From a checkpoint of a small spectrogram flow-matching model: adamw at rate 0.00098.
Rows from block 8 of a small spectrogram flow-matching model, named by matrix and row number. Rows with one number within an expert belong to one neuron, the router's apart. Each number is 500 + 40 x the weight over its row's rms, rounded and kept within 0 to 999. All counts start at 0. Numbers have three digits each. After the name is the row's rms in percent of the matrix's.
Before each expert's rows are labels from the 100 clips, of 14848 (inputs lightly noised), where the router gives the expert most weight on average: "strongest on" is what is common among them. Only what is clearly more common there than usual is listed. The data: melodies that start on their tonic, played by one synthesised instrument.
# router: slot weights (model.blocks.8.mlp.router.weight, 32x256), inputs 128-255
# up: expert up (model.blocks.8.mlp.up, 16x64x256), inputs 128-255
# down: expert down (model.blocks.8.mlp.down, 16x256x64, transposed), outputs 128-255

# expert 13
strongest on: the note C; tonic: C
router.26 101:456436528471547539493527472492545454516472539483561563563515450487484473429462532473513507466535549478543465537479529472559590558435535540461527533544515429482525417436535521564452518577496449515457528457546540454433430577527526522541472485522470460486477500443542478486499459488522530527478520429541492420501528473508461474456484467510487454540469490559540454497441482559561480563525
router.27 102:506434522544515480486487528449547556468442545498451512548537547440548551455440559515538523475540574517536541479527529428511563482517444509523580486536550480466517425491449533493549502531540508541462526528444565499484529564517505500525451457507497477470493510490471467446501424434478532463514542493499503454473534418579549490469442520530511557557525533580436521496434538512528545556508
up.0 077:521493497461495530439549468502459495518503570534506512566465508555479464478490508582499558497438474455506538476511546528533539469484458493534462505485427518420534512497432526410458490528532575516577493501501551518496467475474464568514499489569429487580562475451431539479473511440480486544436477430459554510532485539467509455576532437628515497523494537439516478470507484502498510482411
down.0 092:518489454473469624440506520501508574442523558569444516546455497463473482550476572501489527431538536515474474531492532455487508441495490464519438500497534425555480436484493600559533465588481508549490547487572446571510487547494480490547491431548482511449525544414471468490544500486503550504494487473483488482499564519543499508442548493472436551496496422584431491583454565504502527497551
up.1 113:512473432457498551570494454556517445575478518510543526478400447573528503551433511431441476520501486499495534517526486522462481516471514489461461417519450489569536516496480440444496493516576475479539424470526478528501466504482519501452513570560461499564562458509437522498457473481481480564432450532450539529528468488507475532562467493451524562532446514483420507430525521529537510557525
down.1 103:500532492582496542445486509502453530514542495547548500523548468467455440467463499577533498526492508431545500505530595500474510431509494593523466524491552515581475494488565502486444452484481552552489517586579530523499486491479550488436507536485544444482478505465446520541450549449452507496545416512486465508463482538540509581522527553516529426506481477527471376482446483520481473513536
up.2 083:445558519486482479512479459541487512501503454473510511438467530504545509524574454498474472482476391585459507526469510543504412485586564537463526471524532487497471455529536440567484504435525514507488453452445450638559523477536533411473468510467535533505438520589545513552535506536537523505504498494475463510509445545477485527414482492469455474455542472488480527506470477532434483451466
down.2 073:447502473544504440495491498485540485535545527526487528450515575432488529478481480428512481495453557510551483501523505518551459521509571538494558490479458490513470505514486470478451528469517487506556478525461520490558517445545535559521414537545531486506501450510580437484524478433475461486434532565537463519442532550527515497481479518542501521483506538493566540441540541438527480559507
up.3 086:508518493553526506522467535523487477516531454578527503497458515484500582492412455492440498492499532509520457522406477498493523521501471561481500542531382551481442493516566519459483515545537514542545463533497438477494498469535448474535480539522442486558510441511449508510428461509496524571470472459526540518461544482535523506555537454491514481541488509482557495484452573517523491452515
down.3 079:504568545460470493545537466578449459483549546547457529453483456488477502543503553511530503550475447558537453557493496448542463471511502561453623472412491525491471501523494438506516527426521549484488421517516474584506491454511542492477485524415513533497469494562546478534537556432450493440580527564524464516477503508523529490495546443511458454499513492533504521506506494510603523517498
up.4 151:496622534473481461522538477446477416468610483525520551487567461475452438470524524558396471470500474535415498493487445491479486485518539544481463544494507441482583469502542499499448474505493535483577472607535429478531469461490571482506469479532513508525450518510534489508477544521450513449481469572418524553459442468448518583458520430477492503556580484480556488499517461533485455428453
down.4 159:519529465519606539418519568484517576514574558438447438456511567441491474499467501498532613460538477428546488533460541546513487505520502593493491466494497444515497463478524485531546427497482541553518582450547538455574440482483544493511501505541500522486466479509439472500532578546454484524502507439450527542484554474480574513524568512427437466467465412527481423522476496479501409526507

# expert 4
strongest on: bass guitar-like; mains hum
router.8 099:512495510537459451481466485529444575492518500545541466465490464445463555537458429562527500509538529532482552512530516526545537482549491562531481519443542512498496495475474521500476468506558444539466536451468512487526524531453483484470567526518534460530457453459472545570529435512588502557504533471534552493501534564456500483515484456464529483443480481538472475529535548456507458493508
router.9 095:547542506533522474447494528463492553528520501516511479499494546478459589523484546489490458503510553504486504457513530488487539516489525549520506568510508409504488557499408505492485456453519441532469481506506490438461533515471508523490548533478482457500510498500465474567477483469518509510470482501510599446511550553476608479528527445436515512493465560517476434506505535472448453516518
up.0 100:483495509510574560489519450427493437521532434531493500536489500505459516440546508456596464463476509486507516519450515536538473428544554502532472484525501447505505464534533474541481528471446590487489490499491490510455588394458527511479467467467467496422534538395557485486536555482505378515551585461511528481534492493465500547513517537480542441504531468433562524493446520506555487421481
down.0 108:486533512493443473528491553423504433480469579420463516506528511525555522509496502547377502467488509462506534527592505486484490464425485500482534479457544553480585521516528499486510432534483518501514491574546536551558512535464501555538466578500446542547471502551542513531452426497517460524500492484448541533429513442531559397509498487568459512548452485565530472544514515477428490547528
up.1 107:471472530537543566637576514505564420541484541446478574436503497499497483475528502462475479458497506556512422549546485486515552516440514377527506481470508552561535444476506443506517481521504578436558478491470575485551487472546512442536519522543508483494490468471524525504465469456495452510474494402443472537452469498558522477474432466511454482536563423410563521513424441538480530510444
down.1 094:560474508510520462485552496557470571529531525497513482419498502541489567539485504582537551482525532479505519442520507512483572558452463438540430552514528516493525540407489502509550501572518510484456541424524616527488452473468484522494572474513484345522438442432446588571455497486492521524495491436525540508522522492522467537456499487502515507433509505518489514561507513307528488512510
up.2 099:498555468509479477511499433439464462478500483506460474567535470460538512574482444534546525575498495485462483487533542510448515483516495530487479477468478504483585483509510527529505496491533522515518501533432570505490509488496503492457367503409481524508529482538500448394523502515520485594482503567471543525461483507478529564480523551468380551487479503509526530533447438505515459552479
down.2 108:407518571514501505490429505530540515490493492491523499442488523561513515540565548495435486423485524478490561493502533453590503507506482517541420469432535511606482570507420515482484455486488484535465465484509465500488495443444520550490557523545435450487471517446441575597539409490514412499495469447581504512459551490489554416558441495507549450517536511512487496544534491485478448544516
up.3 097:489525479453485491489555487466519501530473548537435491440417557495517510469519481418517511569488526494492473509500536454545533463524555493537495451465489536424479518533449461481547481511581570437513452451420507520492578470642485509519484440465510485510504454530473484407600463445535511523497630493493538529543488526481531492547523484476434600510547530485469480475471575501488451512454
down.3 100:483515488463584516513442498550481442472507456478589500543539493492511464553485483515556567444504483507508520500474447577484469491481444510419585510533486496560570541478555514580508463495522467482517623513521552515524413495450535462463486541521511569526442546490518511540418469510513488471428486485529461474459486511500503446500510466501486463510557503470507513562470469540568538467575
up.4 086:477445576557560483503566485479561447571510466488537505478564456477556513442514527498510422542505499498517543488549471431489472435474498493455460551519492519427492441482528541431510446406420562537490518522575567451532527543433519526411484462439485480524514465473553532483488515478534470599413481511462497462563488479483525485521439486491436508486558568505561557523459469482493467534526
down.4 090:437570432423525567516407445475548523456506568507402553545500512527486467489498456552538523484494526513567442515502521531487520542540503471580534509463506462536510489503499518576505499554531495510544526524448459508502438443467503427472550566572497533460505516547450460485585453529480484415473511470553458609498539559561462457538493499503523487511439458507492452506517538575558502502404

# expert 0
strongest on: the note F; tonic: F
router.0 102:464495542491384461530481468552539487483537546539495548504486502496484421465532500596451469440532494516457511522476513493458507544454521499484578531466521446501403538555477538454475456526465520496476497451527504511463487489487548512480464529558443594471427553558506516529483511476434469585509445433531464463508488496477546510475546443515504516567564556502559434526526535552456510444443
router.1 105:478495533507430491438442552528575447555463503442423527583525559463474519490561481496442465501515552469481523504486543540507462506456455518540513434457530544482489521586482485482467546498538506463543450437574486535478518445477528429481520480546457568529466505469463480453472505550434534473433429527417480471525517497547456492439504524516451570544570522496528510445468517529557463475444
up.0 123:442526537460517471470489505455430560402485514518560545468479515552525504532525532514551557487509453525552454532428482440549534518504543494505501537540554429519497472499513500545428510480442509520478540529443585489470565546557451497537494473466542506493469475523607403465578484442550513478558555490522522494556494499472543550440517510462508512481488496508518474550416453517457483479607
down.0 097:567520472462567511501493529506476480543527523414522461477502488501530571530476460432457505507508484574513535539480463483561492465573574508468517553464512516468472520447441495524572488456538468481507426499456524472553572496460534548486539463526481487497489556538462486469508481555496510582382553470496519577538498521500504437515460429485519582472485487509545565551583497450490502566456
up.1 077:483492508520507539476529547511562523459481509497469432541439522491458601433511548486581505466436526509478571503509524452516526421560419531558491542502431529510539518524445466474514539476532486486453443484498615501503433463459451526504509480565472533497502479479505517506501546457547484531499523508506511596523436533501513452540493539519521450482467522517492500518548514485539486442449
down.1 093:458535491489507465511517535460421467551462495517496486520556471501509432544491444532440545423548461497492514434512402558486450471473445511489540471513559483472473541487502500542541435484558486508520529562522520482504548505495537423560491495508500480516492509475457465509475470463414472474513508487549510475529472499618570552534524511481535514493484443518500535469521520454501506551513
up.2 138:438500471465492520472452497471555480489567587474452501479510483491476439538470531443512496504593498512459444564496470486478569414486552488513486555480533482469625433497532491570512532536498483412484441466516521501527450514505511440512527426451456512447524497476552519480495545547472533480438568483453481546512455456453520512409507451432514474534497487528504587469486494526490487529457
down.2 133:530488585532534578503480493553400508525501474521436522541499451536453523463486463475535471547473553524543531547463545518596528467519530544468517500519491497528468468538487458463501478463462530589603452503513485477567558497512499516518520503465550454446444495495525484533511472428492524532495421446421460526486407606477526542450489484484472482489494466531400502485516496504501508513478
up.3 094:524493499437517505476399507442525558496515528493517499500555527536449557605528483489500539564523534465555460476528529481640533512504563410520444498437542451452492539526507444489539559482473521488499465452482515479482521471585502542516538494494529439482504473513460464466499514497498542494528527535500558452514563454474542527557521506408546555521455487429507476442416478461475448568553
down.3 092:486472490501515548520525438473482488499483515487524483481487406518522484469441504524565443506495507589458553535516465513487508492518523503466560586493481539534517463478491539525482453552559501509471519539462502424584522536501463469463475502443539502527500569513546535500503471493591509537439490489532475479460506478514542474518523445569529460504444495443474506563533542561528569525482
up.4 104:489468485494533536506552538467514579498485468499519490502505526548515437537395518460474559499541436532566480619483430519505526526491501459547519509489503553534489519453494465535500556493519537534520454471433495467564462482522482489568484547520501516436521457449538502500518477436501461498605481470488507554481519437514468486508437447441490458590500497506455539484537532623542500498581
down.4 109:475550545564461480504478480496468552541506465535510496504549501456510531499468546502488465492466555492553555526505535548413571556524493557538565434508470550510435550489537394499505488475523545459502460423480522552497483482463551556509518592533484522503476468558482543549461529488409459491515496536485492535481523495452513479509502427494482451511517592499560486486503557516565460496519

# expert 2
strongest on: the note A; the note B; tonic: A; tonic: B
router.4 102:515484470436501461513573524506437395504484495548467512470441488529469447547540509492509527544532489511502440515502396495424439564471484498462476456472519567465538555549535593487503543512482537456512518529544545427492523468507491402442510432454444535508455551492561419460480479497533426541492503520504501543522475449528474485515448496556522485478504509543531516490543503547490488510509
router.5 098:541496474474501513537500521401511496497522569521472543489554478440466534542578510524482533498511542477517429557520496505474490495470474495431548527532487560509541516525549567459505536475493584458523504507558571433547514437486444442442553479444460533562443497421555422487522486541483483515514438568502460514445515464540481510520474468502438573495430529454558513509539460528528524467478
up.0 127:490453455448438463546524588563476525572507544479545480551524552536483437537481453532483479538481534496474548506444513534486518552462497460493628456494501477486466512508423473501426456494499495467481513498512532536446507591591542489509483513533487568500549534480417465512464457434478495484505493521416506456480455512456482466521446520546497496549467447487455487540516464573480559519570
down.0 125:530565478479528427584554525529513465513451521484468515424513437522506478486504450509561552467529471542595445528504493452468487457460516513429481498477585489467440510437514417467477540507526426475467555477516480490465588486494496513492518483474536486521560451540461508450511497501522583399546458514522553508509535464492511495513551450448568430475555493469461473475485408479463545536494
up.1 078:503474530492432395489529542518480532479465542531551519462508502495482470468559531492571506569496460501482502494426508472524462523606427450547444554520492496515509507529507483414496508386533469431493529484509526498450474476440600520470475493505449481498552467515565477525467558459540545461546539485542443529536446491503580516542543420553531556491508523484521484526485460489479522435492
down.1 092:472520510556475519494485525489513499599481535543484575500512535558515485581433523519493503457476445486463514487344474542535558519467493517511470492504436454500453498528552500541408392517541501494501506508542515431522500561523429433588431544514523471500469497528505514490525498543457413532509466559481540491432544474547498518498549489483507495509481546507597530496510601449499481521515
up.2 106:525561525441505447544484519529490507527533564469436479575553635479449396517527485472526440466527546489459567466497552524501503480566469492531457544437556450537551500477467485512537426502528366503490523482534557541467412472448488514523556451507484476476500512383475542476554453473533558467438568513526499530524412525507534466536547498518488545482458492502465449537500444486509488528478
down.2 106:496489496485428553509506547537469519521444549568507460528508404489458547500542580521467428494493489464500460483473537402530465470530498537474495453428471489547546484486504525562498519440549498511524584520527452582440467529556405509495515479486513487509531522459605503482521534495548502556485446469455465541430556552476545458482469446517478492464511491456534525556476563514513482507533
up.3 079:526395519482473516433494498530533468548459489563476532516526640557506505496520495498499529520525520512485481480530455510508449568477482521519493473550501542472439492517528531496499473551505562502571511559506468474548526503479489446489468475520454499532472563494546523485543447457488532542490478499518473497491503543531459445488448447608508506479509491493561510516510454472504581552428
down.3 077:527481467534572458505466475535540522480500417508551397484482495477532483456484478445549455490504509528495526478467447547460495450467548513465535507458571520426512488472507433501528457560452461497460445442473432528460565516489549501549507532522561472452497446482423486466518504491477553517455519514497505530491466481483492494379506519491524474502523447474423497454560562457526479460468
up.4 117:489522584493513505405508529535527499503534467563568529468488515572543543474486453494505500474492444510511535531470452503479508434492481477488552457508483445448504485501532542571463507535500468504493425513433478501482490504555487482634523546488563468522505459520494526566456491462419593464498462468409543516562539468431470524440501445535504507523506494572492482473489516513487486496487
down.4 108:479553547480484427475510500478424547539536501485528537463523481477551564450496494518468508532498521504586517497487578483450438522592506493518528535572503485494493572519492514499515525465532527479541442489448512537498467406529561540524504514531496444544441495496607496466481511481447473519440480525488551520491497488483544490521415438500516546511491561553540536509486445486529527444502

# expert 12
strongest on: bass guitar-like; square lead
router.24 099:490499558450497506514511565449514488406474509499545502537489554493521548461493570545480590538455516509520553510516516486476504512482502568453520461515487484514566506474448536509442548478504480494506505520467466491481421440524505554517478463520496476510542435527527525490478425495574544569448501423507512496463474444506526479568457474593540512536531482540521438463513493467460537492574
router.25 098:451512454527497487484522466497467482547488443589501442550429485503487582573483505511510577529504554459475490511539550529514498503495522557479493460434457511429450490559435474474503471509524465462454540514528465493464481516481501523425528484501510475520500502522494445493520484504526502521508532546533574501556561570485513483521544504480477545464488573471504480410565550458537451514566
up.0 089:469532490496462525459508441505487580537511465441451484539523560448472526537557543494522508581461448463492515482525551506544530542491465522575466479427490464545509478548400472491545580455409481488459511481610508517516464542506481525527478415462385490469535511456496489504515552424515493509548476514530537545517511497534474510560530483443400450493480513400498501588515447482483459458518
down.0 099:554493544496526505502470484529544445446508530533508508554559512524578479489483457434500474562501459541522553531463497515492494527465481462464456487522457524505525560494492524480434478466559506551494448505405470513487489410454455494521462524543446460486469530542523518502598455494535469451415478496446470481460513558530469465456475503518578516494516524492515550515555524525498560528589
up.1 096:511485521504474459502560576454480550463487611528451485507658562491529510484465552605475511485480529483505520508507502480549527445537431453500542433505515562449534467490449548526407451498503550508548531563444585533537531512552532491533490500536450499551500541503506537528501455474483485483517503461448500450437550468494539445490522455463462499522494532469505500520485468517465477512471
down.1 098:503456553505504530481432478485503509453576489446512442514416468587419455526451502483513496502470537441479530499547556518501557498578572536540406463473471432533517471547515523467541496523419532478472494467503437467443461533474520577498541461476527497489472483540461493529452520433494449568481499484534497518524455542383458529517519482534512508491506521550526478494481516463494492474535
up.2 099:437494500626556506537469442538479415605482536456448493528489536517455503543503459570491501470517511475548434490454539548521555540529457469457503488479454492584471552527486578498508506545512564507496489469559577471481457515501481501425569551548417499490469594477443500624487526461423468512499461491523593463478494499503511488519454510431496531519479536400471558474484520500549468508475
down.2 093:494518507444512482501554511497449500417517492587529600519497437516539461437468510452498576485496586570516528511526445510458442453520534476507449466489494518488580427493476507512455533466457521560558495496446441457509535447540586483583441484486581500506475462550497512435533440461485564509496520493476478518546459500483516512475541523516510526477557481590527443471480398546414525462525
up.3 116:509441480500566544542540455450551458570478512517485541516516491455489478462511525476498507479530530579513513544517519511480554547501483540457544555480528526501437509497483513544482532560447482497510505524518490510533506558574549490555539480504436505449532494450521440444499464549477480520474478468465441424416467422528490382501484532500414502552521496527469500411446485531491542483512
down.3 104:514536449533532571447462474464450545482573548545485391486531460439435483421490479436484507457480521450444494528526542476453528495524538575556440498469513490481495528538465497501560499476531509534463533540535479499486498503433463489503519508486522466528529477498495604519505487525474438511477503522514519467572561574499489657474532540487533461507477538517513487552525504431453475490509
up.4 091:465509539505452375574538572504540567511424452458479491427483514480487421498608524552528530458495527512474556480518510414560478480576505512587479442460577531524488476489443439461513454477483478434489529465472555604513506500452534489460518439491406525458474501520473475475542452512555507544546501536471433485541441490487538501510456516499481485501510511465460494588522445525484482479496
down.4 094:486483463486499557399458484457486502506579482512465458538472572423460496472515492518445492549531442470454513509532465577495521524511396527544561577542475486576540529526505516497556435557419493526510460577527532469591535462498461490471431454511546474521505495453501442529512515518461472526472515476530549463564493504563542556486459575501461539519440532485574501492463538413524511531490

# expert 9
strongest on: the note F#; tonic: G#; tonic: F#
router.18 105:517493438520546444523555485472491555471571457497482579524461516509445482507548537522473491446547498538477456461435433529527482472502497458516472585493472515458542536564445529493451537472430451478556525512533581479492479487475517461557513478576444537426491537443531499472494549450497408539502478483555495519512434466582488530464535536518502426501486434461531478501535533526446439498483
router.19 105:500489430432525464483531491536456549495452444484461502471464516586494455542554506491527547534538491539490427531533456501518471441540476447542454503429559524514566513537477511448445560463444441430516514534567588516551480523446510478487509478507441582501510432439523470453519564408508476510489444465567511544538492475514484497488538454553546491512488477480485482495497439547437500548533
up.0 077:449406466528479526575463498506471464474487534465452482493478504496500456553533490476552540467484452491529517489504491484497463505538491504461495447491565554479532538480540493441467561483479507439451474517545542559482408447461586481414605513461502578598501559533469461451496466507562586526410503536469430516511500511551495474485484526537468529509453526468530454441515429535496510445493
down.0 076:577486470545527456475476468522568484500558507502566441460516484486498469471478514526529423524566535525544489447453501479452448516523452558501504529497518495540523450551508499547525484489490417485481561507454503471550572479516563500531468510532455498449504517542469456608510545518434393493548538540563519437555497534492576546460511562488508523491517459521410544457540442502465551473520
up.1 080:518587515499460451486476437502514502550480473470473463531504524541481462493563538452531431482509466481454573454457475541551502482528499539548488484543491453575548479517493404515440494505514466443363498456496498531495437459482542494497493392499523517437508585487426511542489479492558477435493563563510465540522499501503547457422527555599507492467510446490517488510518424489505499469534
down.1 095:537492509508459446434509491484496551538520523442437396476547604490497564495499436473554550488530524463552483574563520524479503497479523457448530548556506561463461480485498519531512450543512446473560470580484509524611480456437492440489491476578449502505542451526546498471449504461480550551568507516511485493548508473475465585474501487514450468529470535506545511529529498486510446472465
up.2 076:444458444523489501459442453591482543463535486512537578499523495486518587563492563487448473512543467476520491469461475510530494560464457523482530478511441497525522497512510414517440488505441474509439509479572479503481512619446590505510484578558527559543487481475494509521451509494545537460402469507514499485519516451519436436505496482519482467508562515409568428496531465496464502508495
down.2 073:544474531526480492493487500486568490468532588496499413520477492519533496517443466481529504513509533482544475493483450474549464476486507558430507494451568473470519471471552511558527444463498474531522545475427529471539523457534421482466494466443480534537505535564471443524518491501444535514467483562496499508477586570451494588479527506502505538478520449472450498561507438468529545477546
up.3 075:557509525438473472472526494567558518556510486492493518532495550465555472458523465508443478582549485562471433522454437511429489570547491503459501540511496554527488450536591507521500488570488476551526540428499349533535537491520467413513459512482534496616455477541524487514504465515486575504467412544497471477491503524448486494477484398529496531476549597549580492524515486501464590439490
down.3 076:500500433538548525490452488454534558475531505560520498507437506438476551516474493526586519543497598488477521488502454533514534444511507526499468528472540450405506534435489522499496519501462506534487485483512513506504542460510495469455522490506490498532444488526435469462501443502465484529444458526530467470599581511556449564474498489485518519519457491549532491438529490480485476524560
up.4 110:484481505553483460544529469414449498439489562478496490456536495515513474507435502565499506502502509532545539555415474539502506482517478462492539565516414515510495514472560506515502478464521588478587419485366463501508495496551497399479553551516508491565494496537435504503551427530534467492557462484473499524457476521479500541512406520421511512503468487555491548542520485544540574475497
down.4 094:501473495549615432557487468477493481531451423537527466456533504544547583567461504506500449482523490506506526468522453599508507462447519474518515487548505477383490555449544453532533499514471480452478534517403575453540534499511521448472578531484498425547451490533461535501550540544473532502500468440530494538515515494494463534507405528451562493443488496410508604563530541413558518486450

# expert 1
strongest on: the note C#; tonic: C#
router.2 103:482510438529489432514517454472522557469536520523555560528554537547510481541549521563508455491502506497455543507440475521488492436542545547508440507501511429555555466438485540465419474492528501512479445530497553516468445461458544439475508471569446529490480485473453420468528463562515438520508510542523503563509537481448516584451473505492501506457515467489429474548539500564542430539463
router.3 111:496556486475494497508451466425443483520538458466472521494531511487495485463505427474570457428474501494502518479464506539521481425491528525554457495489526465463532475502538523445438499499506540519479472448496566496428475420488553495553508471491512499479534461448482401480574518449519498571526517519524504534518522439450476552449501563483553452481502512452580491556513513489570495453573
up.0 127:497524526543425492598502530507521455454543519524517460521531438576491459503551523502436513462523552505513529522533465491400533470530464472527522544475501523547504545494431454486547451436471496516511530509491566500528514472474547505457501471562453554490464513464506458530528471498525499508538546534473511511509480504551532519537453512468430570533508479496490477516518481570512532574488
down.0 133:557564529470553537542512488478560546486465511493572480525520528526537463508548421507580487502486459551415391466526482533494511441534547524467475497485524434518526501481589553532548511562537512570578576478513517449442511469523505497484571510470451493457546533513522482455511518508527464543509473451445417566493554524399514442549564510468533563465514478436516445497482471481477502477535
up.1 115:449500421543530536523578501581485525492462519507523510476452393486416510487468512565405497500467535536460467524491500454526450551447482482483527535482433524462443583515524523494473471457468445481539572589525487490548538597495455526512542476525536546485513532476532539480466564491508501494403501448504570514464496550600436483581487530484440470529516536488471451474497533516470472532478
down.1 123:536553492504500469486482481528539507493424492503426556477527516497463456635468567469488428417496450514427533448497507467477505566409498560530514466456504541563499474517537466580533457482519493488471538510494535537526586481516480499523459559467502526487540466548471518525524432486448475414508445507492541469493526520486495554459521506451401368482505463437506472524504561474499477571407
up.2 082:516550474546511470553546479477435593477481471490518499554484529537492481560404530486505524537461447517511543509469523522593536466551475477577449568555467485541548522514493483477447512429504416506484542388472526574464537483505522523530386494520491468410553469478520526564485514462565414436569578485513487518512486479524480523464515503484522474486534501514505547529474561480444490496491
down.2 085:485482515526506463474493537543515428570524511528496522481479491434524540404524411514485477525536476504549473491473430446539502442489481520438542373519540492531501508439542505480563494527450512496510522558462448491556543513494506520428541471546503515514410546507500509553458474458508574540433502480509442479549496493542466511526499521464546500483542517478469546497484445501458568493577
up.3 100:503480459495533538479476557552503485550417514470515487493441458519485470542477501462485556559518506552561429503550531439530496617423495500454493450469469566507458504541444520456557572452494443506529516483530448512544546546515470532478554505456473513507483407567467519507430531472495561486507447484467503451558500506583494432519493497473498544496462535517490487473537476472399480498572
down.3 091:428535446561503465497557523546450521515462506511454543537500535460445471426495497495453522488467597497523510543453561442484451531571520562586542570550497485448479462494451485503513446471483513419443614505485459479568485477461483507499501527529505529534524500542436486568516473457530504416469587490517532536486429511560484514479436535442458563552531515558499500576469453515503447603428
up.4 080:531454445457509481395547524562474447575524503527513523469529474514508453535532483466524489586508542456532406461545504468454457589520496535450436539470517532448525522468513552500544541488431408486501546570536537443514493480454406531484523428433497479517506503481585510459497576482530489489490565462548524479519473462511468481563479500565510497475457496481471474492540480468468483531501
down.4 091:488521535540586549534529496471528580521542502483449527470463474501508496465474504572537497434502494587432565440482570454495501502519512476473554560544421480516448461501552516552559550461577505498524516452522532410500484516514535467537530563538481522535443516506510501438466512507460536538477426485475461506494491502439597522525505477491466562511514527579535444471489478525501563495524

# expert 6
strongest on: the note G; tonic: G
router.12 088:442474541510529471479549568520517497450472559506551471444507465564544468503498502492504511477555480657519514573507448511515470522473577455536530495520491499489534465429506419504469466423522500546569543475410468486534515530450568463588486529507516453514478518485471509533519513470526467469477536520459431428493488540498527458420505521585407528447521523529515513447521493441464501549548
router.13 102:451506475571495522483471510469435558469486523423387516491457567522539512557490477488537511467494452492462520495449537463510535456574533520408571486442534469508439482508434592550454524503486489457502415522447567589514456476509539492486558480434482532487472540493499535499472573521542536541507533522468507501440400497502533503510558512526479436488475493501417478478514522508446483430551
up.0 107:507535532494436533509515494504458488511539482509452486499504586498489467469489471533500504557517508499507456455542498482468552534514453428462502497497538511354446548543530541449540512508464493487455470582569509507503461518488616526486489500493503482477464448483471533454466539534437518464421496502461540535488536444525508473506548462513472481517503495467494481493438511497464483501553
down.0 098:423512425437514497482510546526534523510481564471543527530502554543497521460550553497523498522478509541577427533495524513483464561486521495495571546503492497653562419497526449485494442504534525551578447450500469467499524505490431453516514493519476510478521528536523430507489512510526469495610503445507471486505461520428488458559532500514429492498487524463494476478514494567461488476448
up.1 098:461498569498494513488459586456500477464483495585557441473505500494474530454504550499556547517495467532539471521466469503525559472515533511504602437480556402552523470512553481560490498618500473471504475529506500518510474460505459496525554526441514479438478551493545518464445533531498503487446538432579498400535459443454441484497549409488501512522525411510581450513431487541539493517577
down.1 095:505481460489506585431535559494432478491563587537560477462521513504515522522477470486522520531461528526436533579484520529598503449551551442459463557438494476439562449514525517539508475541469519533595486488522463463514551512452473562459475402522442503516429593505483445446484549508487462520523501474547477545514583550454518484517504544561437572469500582491472464460520484439533498562481
up.2 119:512478509473470568469448500502445513447560517483473472469487561548513395518489463477556522563546428541517462519477505423498519511518485476506555448455525418555485534545493521487485518510474480435470484532521547544504436540523518514493505528440456541432508489511511502533519560517521576542490539465532608510497477475508468503527558470435595473526448506421489486499439532517490504480593
down.2 101:549515550502506511440520516569500505488483506544511503499509510504519583511505546483453527472478554527523542543577490510531496526469489493553485572480506582477538456459523406512480533493514477465601501487517469456524567468468476533471502488603438510544507510527508455471425490493464470474539530446479458502536535549466496489526451505611428534464518459561517506493476466496508475534443
up.3 095:515500513460474471540483457524560469512490456554524522524508515557531590517467481499432485525556493560524485488495471531479493502436479494452588408550542513480434488489542497555424453486543518548493525545493492491540491515570540389502359502475497525483422554507559482538506445509514540505499490483504505490484508410570443468446519443485520537497503463532486535533476495508475569545522
down.3 093:489485449503519519482490515502481520489471543505544509558504496509471421461446455490562493457468517522532483469447524540471488480496544569492493551514447496498447530482540556505458494473548471514494495535486470468551568477471503524447507512483559493542525566499522487531537503516479479450460505569464458513490513534470499512456516520545527505429469437531480501480548503348497469541491
up.4 086:508492553494489612524493514516513351528499461494534545533567454389500435397533501496443536457494520500479461508527484519462535595488525505482508464513483491484458456493537486481543470532523551501548499526539428527460483491500485526483495507471504495521474447514529509509510405562408566495455484496445490421538597529549543449510533442488455489489562509519557474483466495485517502471489
down.4 086:520508407483512455567537474513530553557471532488478524484496548427449529459451501399501409528440448508523467501432527452514476435530504526490440531506491494517502520529525509485472504486492402503455514522541551387498557467511520557513441499488448514497482562485516447486559541476542462398487434531536487510470516532540418538546451545534515485541457505430477501472509553554531520519429